config.toml
train_examples = 97500
positions = "learned"
num_labels = 18
init = "torch_default"
residual_init = "zero_last"
lr = 0.0024
eps = 1e-08
adamw_lr_other_params = 0.00088
steps = 22600
Rows from block 2 of a small multi-label image tagger, named by matrix and row number. Rows with one number belong to one neuron. Each number is 200 + 20 x the weight over its row's rms, rounded and kept within 0 to 999. All counts start at 0.
Before each neuron's rows are labels from the 100 images, of 14976, where the neuron reaches its largest size: "top examples" is what is common among them. Only what is clearly more common there than usual is listed. The data: rosettes with rotational symmetry.
# gate: MLP gate (model.blocks.2.mlp.gate.weight, 768x384), inputs 48-95
# fc1: MLP up (model.blocks.2.mlp.fc1.weight, 768x384), inputs 48-95
# fc2: MLP down (model.blocks.2.mlp.fc2.weight, 384x768, transposed), outputs 48-95

top examples: pastel
gate.12,182,188,210,177,199,205,168,173,201,208,200,180,175,185,193,197,228,183,219,186,186,213,184,200,197,176,178,186,179,217,195,196,198,189,248,234,201,199,226,191,218,198,240,250,221,212,185,149
fc1.12,204,177,240,172,191,212,152,177,173,207,206,188,199,187,171,210,218,185,202,186,202,219,200,218,194,191,180,188,184,191,197,169,208,213,207,216,209,202,211,193,232,184,190,238,178,192,163,172
fc2.12,249,236,163,203,234,203,211,161,159,214,209,187,158,202,178,198,235,211,195,196,183,191,239,228,202,243,161,199,203,174,213,215,209,246,211,240,222,205,197,208,175,195,184,200,180,192,202,205

top examples: vivid
gate.678,199,175,235,218,197,230,206,167,198,203,223,184,161,215,182,209,184,195,205,188,232,185,218,217,197,197,173,223,195,203,175,172,177,199,183,173,222,200,184,191,213,226,198,174,193,203,191,224
fc1.678,194,186,191,187,189,221,215,162,195,187,214,214,194,163,204,190,230,201,200,196,175,195,187,140,184,203,210,233,231,167,187,179,206,195,198,202,168,214,182,240,174,204,208,200,171,175,210,195
fc2.678,188,186,162,195,182,211,224,204,195,181,218,195,202,193,227,208,224,207,203,199,180,201,207,180,180,219,176,214,168,198,176,193,190,215,189,203,189,210,226,223,218,211,206,162,207,200,208,205

top examples: vivid
gate.267,171,204,216,223,202,206,203,183,204,187,214,208,177,171,221,189,186,207,228,221,192,220,195,193,207,189,206,208,213,193,191,221,192,194,179,213,199,187,226,175,192,247,217,229,194,203,204,186
fc1.267,180,194,182,204,208,208,165,217,203,220,207,232,241,217,211,210,202,179,209,241,194,210,181,207,208,219,233,203,247,198,219,216,218,206,188,222,182,201,238,216,235,202,196,182,229,207,185,188
fc2.267,196,198,206,212,205,180,185,240,202,189,200,209,191,177,223,223,219,189,203,170,187,204,189,207,209,206,201,230,196,192,167,169,224,181,207,205,221,202,198,206,184,240,189,255,207,219,191,206

top examples: pastel
gate.470,163,179,208,215,225,173,220,171,188,193,166,179,212,208,191,193,200,197,216,225,192,163,207,196,201,186,184,197,197,206,169,206,202,214,234,158,173,160,198,186,204,203,183,211,177,205,189,248
fc1.470,207,231,196,200,169,204,214,190,221,194,227,202,172,185,195,200,219,214,179,195,214,215,198,220,183,233,218,188,190,222,217,208,209,162,174,195,247,210,160,212,210,188,212,203,252,202,208,149
fc2.470,224,219,195,214,208,217,196,188,187,210,202,180,208,225,224,212,206,154,203,191,174,217,188,188,189,198,194,171,184,179,199,192,208,194,202,192,205,263,210,220,210,223,229,192,212,214,185,182

top examples: pastel
gate.281,201,203,163,182,254,189,205,211,166,212,192,215,179,188,194,170,192,200,216,201,186,198,160,182,220,208,233,191,193,206,205,212,171,217,205,185,201,225,223,213,221,235,143,209,178,185,202,238
fc1.281,185,180,176,183,217,184,224,204,230,204,201,224,223,187,210,215,190,199,196,196,184,199,225,176,184,200,204,197,181,215,170,188,183,220,195,189,207,192,229,230,222,239,172,207,187,193,207,249
fc2.281,196,167,223,206,229,191,211,209,226,163,183,207,187,209,190,205,212,177,176,217,179,166,187,212,195,220,211,198,214,190,222,191,178,175,193,193,173,206,192,215,196,173,201,218,203,205,232,211

top examples: vivid
gate.279,176,159,209,210,226,208,169,230,214,179,229,204,181,215,190,198,206,202,207,204,175,163,200,239,202,200,201,240,186,177,191,218,178,213,195,208,190,192,211,194,256,190,180,199,197,197,216,191
fc1.279,190,219,202,212,215,190,180,247,193,178,206,183,178,173,215,194,188,197,224,189,185,162,230,241,214,217,202,242,187,179,233,231,181,200,204,202,193,191,207,190,244,227,185,209,169,214,215,207
fc2.279,204,228,197,174,193,216,203,211,200,195,221,204,186,209,143,213,223,200,188,166,208,186,216,159,166,208,205,146,173,229,202,170,219,198,211,191,211,194,208,186,181,192,214,192,212,179,200,202

top examples: pastel
gate.641,222,198,191,231,172,237,223,196,183,148,228,184,217,218,153,205,224,209,208,186,179,227,173,200,204,219,221,191,190,206,235,203,170,212,209,220,200,195,174,190,211,205,197,208,193,197,205,165
fc1.641,187,227,205,195,224,176,182,227,191,248,245,190,198,204,239,156,219,190,205,227,212,222,178,211,212,192,199,207,207,239,191,203,199,207,198,185,197,183,229,198,209,209,188,233,209,207,232,205
fc2.641,194,190,169,226,210,166,226,223,197,245,175,204,223,200,163,185,200,157,240,206,203,182,216,184,189,192,219,174,211,218,175,224,197,170,211,213,204,211,165,188,247,191,198,163,244,224,199,176

top examples: vivid
gate.334,190,203,201,191,200,215,173,177,197,259,196,220,197,185,216,215,168,234,163,200,188,211,208,211,186,191,204,247,215,218,192,212,185,176,180,218,232,169,182,185,213,198,204,216,238,175,240,210
fc1.334,191,245,212,195,195,197,194,195,176,247,196,233,194,200,210,183,227,192,227,205,220,203,154,209,221,218,189,214,206,219,258,167,174,189,207,193,209,188,179,220,207,234,226,207,186,219,192,204
fc2.334,197,228,174,207,173,161,172,206,230,204,207,185,201,217,204,191,216,196,189,183,212,202,235,208,194,186,192,210,172,216,181,235,229,199,190,212,171,179,199,200,231,200,178,246,185,136,194,197